From a checkpoint of a small autoregressive pixel model: 16-pixel images.
Rows from block 2 of a small autoregressive pixel model, named by matrix and row number. Rows with one number belong to one neuron. Each number is 500 + 50 x the weight over its row's rms, rounded and kept within 0 to 999. All counts start at 0. Numbers have three digits each.
Before each neuron's rows are labels from the 100 images, of 14976, where the neuron reaches its highest value: "responds to" is what is common among them. Only what is clearly more common there than usual is listed. The data: small renderings of single solids in any pose.
# fc1: MLP up (model.blocks.2.mlp.fc1.weight, 1536x256), inputs 0-127
# fc2: MLP down (model.blocks.2.mlp.fc2.weight, 256x1536, transposed), outputs 0-127

responds to: yellow
fc1.396:430517538447507489480476580399538488545477491431460570504452517473511458526426485555589514477513570454546457565537510517413408455505477484519479533567465505445533505518544516535595550507500502537505522554490470491564514395489471559378468488602435600448506502517495533518511522443539476475457439598663483430518451584472551430483525490476464435456496514436550449470628463460481500530471
fc2.396:517456617532437494475546438448469476574493511543462452551564500505561472398470426615452497509435485411434472578528498522617496539512455509505460452427476511470554596484453455407496520581485463521497510475505524581552502544439483477498542577384645578465667475559530538504542481512429459506550494417497544477541526504543406422498454512517477520442517508570463528474504487443447543509467

responds to: spring
fc1.227:434505542454473544488487568472466515436416568552455501481550472512501507543500559542435478506507464494414434427511516519485567611570485466451613516581456561502529554569499562513537544521507515521530494528545466477475518617483504506502407521466537507536494508489439424437593563471461466585393483564502540526409539629505533460438431591488472469530444551451448475537610490503406482569483
fc2.227:513554430484512450528601455442526455485498505455482531446503527523522467541556472487483554528446427566539523519480449386494490402500515480497493380414553444575519481489553407434471461411378569501509516581448521410440568464454541382473498541535477533477506591512447450487530526545476506489579530560497451457642551489522500504497515545547506454458494475509529451517501549515523523478532

responds to: green
fc1.91:467508580553414455495524443435538483581571556557515476442539452545537470522463488393494536505514476487508475511498534517413494505468480525509528524548506427571590456552489420453542369543483561505467504536506396441565535404500528537539484418471486528537536550517569479563613442489475558559508550561398510520510585510469446517488528460548485410468443479543441491473451567555457507512510
fc2.91:405556553512505479632481508563449515594507490547403534539466553575572525512486456549559482478445582516464526494497486565520435514454522522547478555478524537410537510437506491519535501563380449427513485517489535524470556492378462378401583494476540482496547489425528493432451553479494481484499409487515455518456518561488462537420528527481485575496558458499600539519530532522518532543451

responds to: star block
fc1.157:534432520515466480453587446450514484617393551487530453443520498480462594433555550598497515468587483582493539557473519659437539477583434473535442449469481488550361542491455475567461560536428531466506391537541504516485504505484551526389492441381457510460417451577455523470558440460512553480486453477541486554508473449489448476525510487500455444519494505517522416496472519501493452526424
fc2.157:367434414512513443490594557466537518377552506490417519477461550492519483601649523508522505546473466574586518540510496527585493452498462409454557489498471446538598530602442522423449479517519532489515640470501567513544450403505510529460451483520413517469407550483486533565494498508476459531525562465625487573434472593431549499520599472459515592459504482526511503469482544523512553533498

responds to: yellow; white
fc1.220:466502551471611543508607460549511540497540471545463461525510487545454534541560478539438412506525532540462499439465413510497404455505500416512552523581488508519418528396504484510488593477480517489553462489575398450511558455584527442531541555498557504531494592428421465486440546414522529463508502607496512498477506496544509631448590446540500438535439492538564455494543507486534392405462
fc2.220:487435430499456431416481450495497445482413460482498527550412536444482493510510490584532530464470619523620515510508498515464497457446486566491462550496416546516497434492488480477504454552556434369450583515487606492492518601435538466400513526465528489446546477560592513467500536501545488581488445497551523577536501498407505443559633522506398509538550409513502543456512548569539570509517

responds to: light from: right; green
fc1.407:553474467571447484423483515507413523541532470532562515517526532408568489480551477459501507478389415511550548444498497480413512513547459549467438586586559445496404421454509529501464484448452489497561495568566523559497631466454463540445445572474562540561593466642455436443491424527474466519540486543439464438482556495460516509466521541509494532475499469592540543517447586456498506473459
fc2.407:500470523515526498535459516462441490510575492549481442488432523511462586494470445431437450471526534532584459561508488624433427423455506513480458448391434634400482471540558506540442547569505566536513471455515503540431447376475510545500505526465452498529459425567489538523421514513596543592458508495415507506567459495467429396458479491371414505483566498465552439492575488495506442471416

responds to: white
fc1.233:487523600527476506476520472547578466525491560480414511512486598426425451519542520530516445502438485517501505493530507494478556595421502434552467500391500566525476549525532475494490450507517533462559512507562510451563526607493451585545524469480591522497526517437425559510600490563508563566548449479499454510518486528471467470453477546543399512590480527437513565514458571452446519482522
fc2.233:485421462475520590529518513550491547541537581476384545418526574475443506420527507444439486490555566468483474531431552504500424456506580516518530521548441562497500465567595525481483416608553478477493435471480476509562443404485491462388573497400496492627588537479501436543402525503493549538549463529579527589498468529439592541526460550408517576440484544541530533524480444432581484509430

responds to: white
fc1.55:459425443520553519522484515486555500481437498419526523515452572519412540479615538487501463539559500403501471392530452453470553487508532466558463418556631512513513539507465548512503497444511515500449617501444405520464541522449542554458528494563503462499531485525640457436523488558538567505550413501522492520539449545495548549509556552439492498551495521480531522420480593480519406488558
fc2.55:546449526561406501550515549451399530540493523466472453485533628569535458524454487493508545426605548527498429621483466490470496563530449473511476467472533475442472503569514499534457570532495526449501524498399537521491520452469466513574410383524513484523471520525541452527496430441451487558444581511525435499561589542491400495420522487562481463527589504469490541590472454501530366523467

responds to: cube frame
fc1.200:550420564488503484455484517581400466517583535511498552574452455521451556502476512516554476423489505513438525502385471483508506484534459523512600453516544512514568471552447469486426425537437538483461534496528615526497475484515602452460525504437463591499533479532514430497464610536438429544508429447565536550424508578469457465525576622472471507450503592623430515528514472493492472440580
fc2.200:469491474494540538556526529499464514507536512469637504482452558554534425412430549474405544488580571461509498631562520529455496499517514501456467490517491487404455550374540483558563507497496499472418474489447494491494533520432424413488453480551381441509509547492510450518519498452506521448627536589414457475491433570527522434499510384532559549499501486375607459487411552565435502456438

responds to: pink; purple
fc1.752:453506562570483557513566455577531527547427483513521514519472476520580581543585599525533546510487646572457506529533412529438507545526504443462495490523433603531500507464528514520473539497518464448431441620438433481560542592512605438594509494521487479566577562469510504446512601547493635417524550549489508504470500530424523485497539492422432485505451442574536536447481532420528514555555
fc2.752:608478495462432515502480584491486472533461542502470390492483478556508444487475571453468449578549505524588463483646475573562527511448460435494425528339597511534471538487469461580515426554527535645522537389612541557441485509467504519487510518420560497489516469424467495584461550453460494435503400522507505377534520497482460499499392528429417522525544406517513531425410521562503492462460

responds to: white
fc1.709:461584502530520487480542460567536511469563514532516507618534358455530510504557506574497482546479532477464448492501526405455463530487478540499467479419404561465412469463508565477493534520535524442566521574497572483414550449481490554396492521504514523513499552444526518506475513493400553519510414618490462480586465573483454481435456479570516516546516551397477488516544612474453429448547
fc2.709:488451569449523536409515535474427491546445497541529383466453544550504545450454416565498568450508524611425559546419523463532461541457510561497505447556543476522523427504572504552515651496425472526534502458543473611536490435522505463566426391584508504541451497541481484475624432427482490520479496428516530567523485535584475600441554583398542467560464510627528492452515413518377447496522

responds to: light from: right
fc1.625:505477453626543511487395504513491535497505421460573552542484500431474485456603527509558492525575521488491576552521483495494505447543594484483458417476529436520414442521473482508562434514455476505476504462351517508551462379425495589496518544441485568504479446469539490558528479547533485527442491497496425557498444449515521531499540461544542512535506556462631451523500493569517525446487
fc2.625:457419527401483492422455479584572513529425438662480526462574480513557542492475499480454499446535503550456499473506475506446444472514537519468436506426477492581567536502482485427537496486474489432455576405529469559505496500411501533528542494459424538488447502495494504547422619433466520451528579485523488416413557415462509501489438556449506477379500450564503437540572520443492556451470

responds to: spring; cube frame
fc1.219:408464441468576473516559551403571523578362525402514468399537545475551569466498532442534491465483531525414396554522510540539502448501494508526542519531408472516565489485456505505507601568437603560519470574491497531487566487513512449570415508495442430467438479507515454455540445487473492627549598492561433432474439569466541454505473491520511539526471518353487468555472415447533442555460
fc2.219:507544483401530561521414571502512609534602545557529459478491545581521546458459485472455406398567544512474550460350559566495543527509460576479485534450555511551469459534532455538474507502482460544439469491448483445508386467476559498581461488452551503512522524481483459508521524506555500542539545487480504505499544446495606489444526563483511464585471526615539510472486520592561502552597

responds to: white
fc1.767:501512523418554516507525500435477498498522511515469407472531503518426479521537535389528496474496522426560438388562568437479487482436488399511574527527556507439522583433506603537480567520611527485483484393512565489458541480431514433469420481495449500468526533490533491504549538469437516543438486474496492427519497437460609562425549570435476459499465469516429597498529566554501501563526
fc2.767:503538535555621480541462615452506513496512580423388471485567503529468479532556562372519416558534448597496519561526523560542551542482456517527647406619496436522483484466418558484563514499473514447488558545413497538522605490489467432455531490411452413537570441534503494436528570417606531454561510487505472484473508469484556508470491440505452475497523512422502526480498567512465445450566

responds to: pink
fc1.57:541546400460413519599449449586543543442481435432555513450526516517481478524470524490634554439544528505569517543551512501464424603495484481482487506500447469484507447416524527465448522463538479461460547504578502519503456502448478434390496468520458542498539536566523529396562506560486570428548532481535555447514480494553502491499474440513383580479407533451574483568485561560465366531528
fc2.57:492455442435519601526482487436495469497571576546455542413552503488496533446399433521415456574485512504523449481430535450454475541456541599555467485489527433490510555344503551552532448600507603491444463504491475500498560461521420524466428517431499535528447573565559497577461499477600489427533538413430483487466477446474519489523429450567535594431454448539427540444512501414532421455441

responds to: light from: right; brown
fc1.614:503486387478437453418598514507473492480605464413469451472468509499491447506499478508506449506420508506587598404407548482558564458487529469503536483532496506491461462537473505508460485458488509455405472494459517525500591516518583498448501473485555530503562419488484487536459500493431550464482519456515608424489477498529453536389478594464503507523433498541416628526422478474529593454563
fc2.614:563515483431568513565426548445469452545496521499474436566602569448396536488495499450502459445549472529554460477526579501450468427419578496455435509558507540450442541470399618500532487544483614416575393529572560398477598477472530553473533490452593575472463481368528411501451509485485567473515514434409554504509538495513458492423457509487470450481541569468438552504522458542464501576547

responds to: yellow
fc1.282:438451474472537469548494571510545487462520464527488399495549477523560451466452463385498469552535575487449519542546585389449500542508483434519521546520511486459536411509548469443469477556453452568480507497551517468462355489526583568434510626532532587540449662449583443440564530478525432418505489528422478528465520478488533505515536517543573491509574533532473465496465498526402500488476
fc2.282:564506482417460529390483535510450520556505557423482474461486513507394459494553559490460543412588486487451469456429503518485432543531477536510540471571576512593573480539493455483617439414458473424546596524453409407500555528607561495520468493478425437504460467516533490515419482540538520518490423501514611493518410586619456500521522472612578501473460469405621509491476509462463543493544

responds to: yellow
fc1.753:440516391481439477471564489483448478525482498456477492529469526524518439397520517471468512492562506473443516481577476449500578504573522615531507468395459531593612588536496561392484422495514522464563619388539516560459475407504469576557423442555631419422533493600532464528587574533494436478481573537503505504451456496440520551510408471502519555455548400469354421494490515510540493474436
fc2.753:420520460477527534538477470534551478514503543485488566427429528571453475640534531584547473508482469491570535490459463505498440495466461497577484497492438542520466486494420450603563566472412567497473373484500558435530461499460466503517532514527455529517482573593455494553440522462590475504599414580450517522390523441449447482461451507407520491553440618495472518486467519577547534553533

responds to: light from: right; pink
fc1.378:453386408495592496392520568444459534632522520467534482541535591478430505537474505437523435562568484502548537616437506442515462537541497492517464523514479536476452494518470515525540487436406443488482538492607524491495496469545498527411427467540545492506535437525464477446497465568463570584598468544406636469425600520507545525418477421509461485524572487511531595494517481521597418470540
fc2.378:548462571534525479426507448525575530467528538501533485441525547466551549567455505481450389499486577464477634544563486420492402571508462442513517478490478513488552513523408599464496504427490582445433474544415478515520431428516566533480549512603589545577537471556459455533516548503503569485524503470493403493559526512487516489450443451380443490516493526502502451527529451536453461458545

responds to: light from: behind the camera
fc1.409:553507471464530493409538524423585505443496467543481474509611497535510514546521513510558518400591515552531513490469654498468467541439449535475503458492502492553495480480534452558416499579507519523543481502503599523424519526582593438486494609525427412481525569447562442542531401404502527473542453433524543458512428465593486539533434432444471532477589584453564538382472511479425398524553
fc2.409:536547526474425514514456521496534526545448509549534458465478466434565526495402511549505520381472427576517501428581436491429526495538423562460450552440496434491422527465608549472514528616570547436523514418528531519407569548411481447479448428484452442511463468579501510526495537415501547597505485581523558500521501544479576520507478464506545537519460480519500555557552432502430326437511

responds to: black
fc1.508:461480421454470549520536510521482516399535497509510557528520512517554550523588475465550561491443478539498612552438554457511528522400574383462546478531533539467539435556500567425539443456490529465541518491514500488426398467547530543551487474500490535525521511435461479616543440614426542513536521550406490567500553481534511501379537516520553537511451492511521535445493521477536467449471
fc2.508:563458454635547510505562544465558568600498505482423509609652569419504391436530610404463513454441540513508550552532532479502473520510483548502547437491427477435404505598446574448486532598517469486522499517543442427444556489470521563498582502450575469485478473410518491426498488550530602451489472432484473427528543402553439500453496488430633431507503423530560487561437459415416444492469

responds to: green
fc1.590:520503577438435532470519477523486499477500423470491480397480505530544497542514561667488578481532539562614521380556423564434480501595497534438615579508548448567461505489442454543468549519485554440466489548541423499537413546437535490543445522487392458528540542566507531473413419528482502488442394457552503525571521448537404532516466401450464481474464449493522466447492554502442553412538
fc2.590:422567575413482578495450542601430520422529454531475451528496505586564452615527476492502520484478601568507491503543592520489471431452511503475534546493474551468570533457489431525550535498362464417504559508474579442543481440437411453448537496552473523468554494415523531442487533516511489507450442551470527454539468489473559482488521536482514519466578501564468477571511503514463490562489

responds to: star block
fc1.169:574545428515536441480422514574440485452542457484571474456465504496502521487498551490513414441500485418458494504533559518482473484561446411487551470544547472546478499450440561453484455540606507573410431550478533403497566555536511503457517527574474531440552468467449483474428497596419485517507537589498464455552520448529466487431523431469467544464568430496520475440524527551485425498470
fc2.169:590581440496474482573591474473460556485478437499482608512436514458541493525519534512448449424474465428494559439528547524461565515462523502472461482505444541521505415492433512494428439512498490495482421445513438534589491471518476486563630560484523434481412437523407497571528620504387486583442419478509456536597459458506473533449482442520514596483428605460513546565491431514525644563522

responds to: green; blue
fc1.362:479537526551460508544487537537590565492471554470472507434521609463494551539447513499555495394542442473521476495492497508522469471441440579453432528599566557534521461529448491535493528453477600539509432441405499440464516500514425471460443400467474530451497399482493541441483443534468476473390585436383530529496530526530526481541549628513483454457523563540563517473505446579534472530510
fc2.362:557546579415499493432457398500482424528463476434581570530499492412478483378461597553526506482426487391578430446530514516499589483502461443496421467505554501505471547461550489475481564565402500449450559533573476471490484540534459483486559488426554511510491516540512388461496579479507537548598434528444460586522459478518478497555426470557479533584437491539526485415474556555463510477506

responds to: yellow
fc1.679:515439418511516494589418471382609530590532395441570539453482466498407547560472499450455474516485445480543498467512528480585465508511568426524447528571519586470430536507543544559510494485578533549545386476594530556479473567507478551492559489500431495545628517472511535490501488568533507514557473533529517517555507552536566491503394534460540592553440510547439577539466376480548500557470
fc2.679:581434585468472515448550481475507509441467486519447548433425484582538503421454538474555564442584565495509505511571477524368478480541468568478536480543535460508502471522540472509437544451478495452510492522493525474446541460523579537529502437539499560520466490446454529478435509520491482493482520481632506527482413520470437548517519472477522514584460505535447499440471451490427517496445

responds to: black
fc1.236:429559471507479447541478551509622434502476508428581539446446411515603497511502405520467529520571524503531471549455422588451497479469573438545442476541507543558504515503499623591500566504395545502534441448542536598571449425487530518490555541450468525481483524485379521561373422440517490460475468509549577522522573474458518504497492526417430479445538582491556472413593525484503446553535
fc2.236:453465570533618519486462436448426535481503557417440540544434550479487524437552527484462510454469445542456591505409471478506546417483558485436519555394584488468448442568614490602480511594509502495446525587455501462494605474505492468479533419443445553560509487461533578557559474626560550548530543515521469526473368462497475537606517506557517448557537462504527441623482466522545556512500

responds to: light from: right
fc1.668:456529577410557496597504462500567584533483468427552436508535514486505466438517465426534562563507492540523587478482481541516514514510461413531487437474458523463494436453467542492425467519458526415509580517504480494449464533510419472459404551508538540536538529465450474558531568424547441521468538578550454534501481503502554541474509478499544418521472483513533524493504432482565556484541
fc2.668:524508385520479551530461441488512472510607474591477549494519478453394479475414611430491403491458438512613430524508470497560592520526495575495599590555561477525520540447473477538537544498552498472480374504506494489445574462448460495454570520473474409603500429506556551541454564489489495467487499415540435553447461533507484515428499431482511499510557523501537465500463436500526562464440

responds to: light from: behind the camera
fc1.196:390513578512520486533458521549513529464492502491418486422433446460518471532495582435493517455508515525517527505402506518534547453513434425613452510469466507496524409519370498551405548524523528469418447535543558481505519474484512598465526551520566484455559473465507509456465471533401429527488557554639520595482539569474505487477496534510557441469553568540447454468498471465457521518548
fc2.196:453473518450539599437548472513565537552493425474480527600483446397532470482501496544476554502507370530505486572464565541576530461458567475397424450491462487495494394487575479429544509497509587550514450492469496605564542474572451449488444451509460491516455458615494533522488521544536532531492368458512572549564492539579429478433515506483479540564521486482580458576456492483524526553481

responds to: spring; cube frame
fc1.557:510481534576493452452504548550570497453384475432446433483417483466550466578449463588570524600540424550514491458513565510538502525512506468483520556512492494470462522490437447539551518358518461465521514495450512543524473438395490393523569545450487510476525495615496478545572477445513502569515480568414472495527514439571433473525441462489540557511507513481493596529482530423622574467423
fc2.557:480481401498500539567463537495509485519467449562468600481534553510449466535539541488479570508503553512525539481575435474489458492526452477496424556560510458532504555430506452385433516447562410517575586508514522540483489579525443461535432527464595532513524533517524534541492564413428481557524429509516495538468510579446562446478494400594502472512535409438449481423541522536537399554559

responds to: cube frame
fc1.374:504581457566580493437478519573432509447512530423522545516476526523479519421505513535462473496562552500419534466499432537523485480538476589500496534528524567546524562546533570459494479416541512564485582435518550423559531468423319522548511382577513470525462470510502518544535552353418367591546462512445473479486547497489407483516548496502527545458448481556607513383573451514503490418476
fc2.374:565471501524540490471434469420597488456479451515496507570528371391454494455597450449490451425461396553590415501479490595467461516518601526559540601471464575372484500546470434492463502534495458469582471508485509550397449468469536518517491546535507562522472486458576575488476557600435636519497482469436423404526470507408521431479520549594445539567472421528509574529445548531568491530551

responds to: cube frame
fc1.250:557502454473520378526453443534534503473505459403492499568505524434447489488502529548531501426473523567471510491453519581479490599426505546557547440535565549516491510513479412561451480467479495478567435596512411490437556559549417446483405466575515565376520479493512550515527512517459475527449481498552524491467513486511562488541568398440569483499557557493484428491591513603465398607506
fc2.250:510433571555440494562468503414480517513431574532509400454531529473541477621562511514579603463504431503490530434515521513516523538444549445478555481445502487418495434492514588497617447399501518499479483468488475509487461492506527574385504502503480523513432509467622477513465513492559442468629444539425522576529496575553496543524492446521502494479477586513437578455428413501565585442416

responds to: cube frame; torus
fc1.111:501490457500410482419544462467475432455472485433438568551469419517401400477547645469503365463475502532476427460455483485496460583545484599496516543610530429516415458480500514534496553454623542502587545506445512396464577504456440558570549536525459457549481524432517460481530460462423434592565529471542533526369565512434497468518463514485473460547410442506484485432513483479496532513532
fc2.111:465464572423468427568561474490488435467539500504495431518461527532499475495557468482510557458466485500511451462492532537513531551439605438589607552529532477479600536456534578507513564584445482502484502684559503557508509438393548518455481446499485553507468523501475424497483495518557490453433568491497419506454503507575543512411634481452485415507512580519427502517459529503528483492574

responds to: black
fc1.193:516495426517561448446483517481564551515530577528476477493538517531407492540550535563509536453491525524507502516562436484502594592501506489477472573426476444548492463378443478499555411585438521522613472455477448456492469608550467450572563506507488507469530493582491520480463489475433462410493480454383606471492509494409439494461484442491395555435525481488455545460493540478434446544508
fc2.193:432515514511555489557473466532466428514435483506635505446438493544494472445508579468376507431493546544471492468444498548467429474492530536540404409554476515451402458477525515551460479508413561541448530486523466432488522471462601564557497488558503530575518475563558438497437487540572557516439454514520502470509582459515506547556509588500492635542469498522540513466539534461471570496503

responds to: white
fc1.506:457470500549437560481535499539520561554501467463471514448525488455477523600416525406532660482427610531590566542458454528418464444513500549531553507471642520538491435472449542441460508522462485528496553496520549439563438518564495602415440506463466532511540538521501480471476483573514536532462475442538417561531440529570533494486562517560513517578493369480474586465552481466464494588482
fc2.506:565526604433526469528389404453468462543486484435465580470479562520512555592515527512565461504462471501505512417525512393510448612553565465615500566530498482576520512451477529504427448545543541518498485555553449551476422529494550489589485402471444444562529438413431426568523439468428485496498499540469520505471517460534523567435466450492524435513516555514505548540537504495510567497374

responds to: yellow
fc1.727:549524541467518524473510471473424455487548665539482432482435532577480400590595461483467445379484522500559489520534505438467521473461458485544514520456560448526495592477528476453531576436489486617489553542402442531551441492481548458539545553554504488475480508523474436435480459497464437425431487453465547494454510567484427465530490492446611554379419431595527499592487527546485444494523
fc2.727:467517434520503324581508513493506513509482420473510533474516491503556451461465569485429554450532400504565475557522527543525467598458539552507473452506474492599472438511433460508455470478614431491558581412648484470403551553518557561549508507492509425479491494410475439485442558614523430530445536492536478501632492515481526563449507549590518457537541552553472521494503492496474549478383

responds to: cube frame; spring
fc1.387:512561410531528425473426596618425461465460540455435463579532521551545528482516511586455535493518494464491568503479413492525549596549545512514462446491589592505504474484500586531569506508473466438423486447478443457426518492585535479541528620529530530419534516540467504539494632496421410460501535504492449558524574492461424493565513582542490511444416548432474471517437476546529464528521
fc2.387:529448522477593524440482515459506503474600442541565453510436514529423525499511466441485568440451536536405585582498510514449575439424501511481598513353534484462423590482495481494572499447459507548551506519483521521492548548485509452481524458524453458536523556473502506529520583533554441462571582476487470391472524601528526556531562527479469395462390501532459483615574507457398652474457

responds to: yellow
fc1.110:501443397511450538492479568479425447521529414454535512518532443558468495519537512481553423432486533475447467470486480512505494459502504529536529497441474470492501530509447358380419541533440430537522386462459531561496513537416439516501518518586498497537493471577475477571535506537477531482491583560587512376528567517507505439534486614482502511512432493499461519595534477526435515588510
fc2.110:473494533508429510509500536496524568581470521512519555532526558544632504568509484546482463366478463514523551446553487547479494420577590485535467502610441391514560530489617448455497557541542483420422470530528514418515465443455538507508475471451463554512489517546487517507574565540595486478575418551489512502531404494519549486490471503534561437478468491416553459513507548540496539536566

responds to: spring
fc1.467:487559434578583492542459563531440484467505532493558508585527535412519511496547486454496502496403508451433422434559493442413486546471511588470556444559508552522479491448583583571600492483588479581482441489528436448437483496485386505493529517502525385560420547469451450519568543447551396474433596479417483477453519599531481399524553513525531536394503549478534392531455471590481573535541
fc2.467:547492506511520514603537476434525449509522440568550410421486507502491572609506610577500520401537419545518508429475386518412585422514408512444492468435462467514542508479488484514513504453546474497444520497399543371525443403560534417479507527564538482551506485567485534527459587555483532502499586549432462502576486567495539414506423534480518515440478461450528548530506536508543521506548

responds to: white; black
fc1.334:553462501427507414437435551432505506430615553554542558479548540532623544519551423405611428458522514476469417521611525485550469542466510539477508446469556530502553582527432646511569503526531567515465488567480512522463422395573483463425541518490552499484474521583378568499527528441470530459472464537565457515552526555409458458449471553568480495544556533422522498434549479446533413516509
fc2.334:494536528536522543529443483566541484576466513514506457445516556411478395498502522488460501468453594449554484591469523504466519452453443555456551479435389464520498568527511472467474496566521512504499548503395504532530588491478540499553471598507586559595606413354458526456592496520559551564527472531486479468500450456477511409533422453433518459445519481531489495567531445540544458441551

responds to: spring
fc1.591:460465488529526550493495554412527582522401483434553432459511472557517573484486483433646516460503564500474440505460563517661528435460505427537525488489466467471448451564417596460476538426455529540444496490470486520514535544495437438471507512469455411504410517463541482443454597544543586509493601421463527486530390474561571494626533481535483492450539539360468500502585492520481447511465
fc2.591:462509498468416471511506430561556508515527483468506532517486497523429497435494489504541500500553547530477528470437491496481541525457532542539372485570480516486506521494568603611480461520411480505532457598507499477508564458453439416574605479559528549545608556546479494518424499490545472491460433483517526500436467351461573580443464500486477452630461487604558544485477477443546434477491

responds to: light from: right
fc1.145:584483511487412521405614491518413561483551488503524460491402539531454461472472475511544494438476489444440520471491422484507471421502562475575469567485523610615536557550462495513488461484441484534511569474592515475513492531466569398423466468498540493498521473486510387477470464586439567509499516506517466497409518472475490486484464490485573522452442526546508515558591367527562475516546
fc2.145:465485506517541528512495476533569534477533557499535571513582465576494519483437596433488448526535514486467440503531495517457463552549457544494544606482520448358573494394480543518487559554496486486396496555538445522463489552434413527437515496605524468519432492557497483493533459562528497438528428441496589421544464505507475550504442530485557476494497522441547572524458524519447490466392

responds to: spring; cube frame
fc1.20:511501507517547476462495538522475565489466470467443496491355460527469386571449449562507486576445529513499541475490546498566472570487540483500556536574551546480459498476386559545526488394511402496557408551511466500513390487505402406560480522453446476556564467499550489508535471576527435487557432469501557504475522493446405389482530458490500443492572455609499588514485506485555508500559
fc2.20:479606448477464452557415558470515454466546468475517595569575515474537524471428526483473530599497527427528613433506474416530537509503480474490536531444512497469472541408583476503537461531477470425525611521504553490422601528451559496548460484525512528400488511570502457494494504447375505517515484582465417532451596559579534500573381433518478582545478457563450467430522515484596481499493

responds to: green
fc1.683:475559418380514586401507483482538431520554527549541374481520495530550567490421581398589495466561447497516476429522506525466500512533500604595489513431482449537560592565504446460521496506475602562484459479499481596480552485442481472469545438497450492488470430460562556533418535472552474471538495512528554502515440503526428559458464518447416530532530572534480542414467489572474602568411
fc2.683:512521565472468455510477485435582546543403504517427608576441597432475473464528467507474500530428416482472493418495563535428452555499427478388541437546503546477399486484478520546542444547504483493472505450389539432559516438524524460464503483524464576602514608535528430446519457450584472400552502517410497601480527565508569551568536520561581456507484498513511466538502583566553519421560

responds to: white; yellow
fc1.582:450461417516477512504487439520423455415526592489568491491480512539483503488466583482445542568417550592487486512512451451519615443573494496484560537522629489464470525454530532415497555481510446481486500487540452491520501557543466533396477449498443473432483396465523546625588473542515498544572427519418624506532464574507506504538478439480500496479546435515511512509562406435500506563422
fc2.582:550572524554464511584490470475528445527515547538507571407505554496529530491536468502447537487406543485476589498458473592522475491444412501428549488598410420564400436542435415521488492504441585502470438467442535533512550501558472516522553458420528461591506466473387483474495516511522550487525407554487484525441439481549502581381495456483605477449553486426399428476484454477513551454461

responds to: pink; white
fc1.185:552479485554560554513539471455409496520526545521463586536461556470602492569512471537484469522512472485537530449489438510465528584508489589421454337473487471485599390492508496475422551467506437468414499536529538556470537342516566437552554554470425494537522455618488472473485400502428409489521556439530489499433422511536467410577511514460506514442478487560548420578475509544471486537496
fc2.185:463554579521485467484456496488572461534434408445454517519581491485480475466524423411459413553497442540537477572449606577502484495443521463570490587564538462523483524440492504464426473521515447483496520540468477520460475502527428541453520469449507501399536533403511541564498534422518595471528475557501617602520566520563520468501450512528509438458350478452442465500502496579464423437521

responds to: pink
fc1.692:529465460485478530460539541526497461571491480510482477544445481542493363579483502449577602526553517506481537440519452428496451482492466482491608579463529426442490548442507501538615561490448403472566515470520473485458599500427486445466518470562482533532525518466536477507509472505461496551571409556504466452404512449477562509503451621388596412486514611412536516545464524552476458514563
fc2.692:505450493544549554502471506561457399474571539465432499477587606491440462506506489474453418496508452501475478493544526456528346453458523523428522443533490486534573409518477508390518572529503594486446495536501482530553534461537381467470490594547547472593518418459468442455543558515480510540565544487562487557511500533453478504537527536509470486508509461421501464508597489470543517476433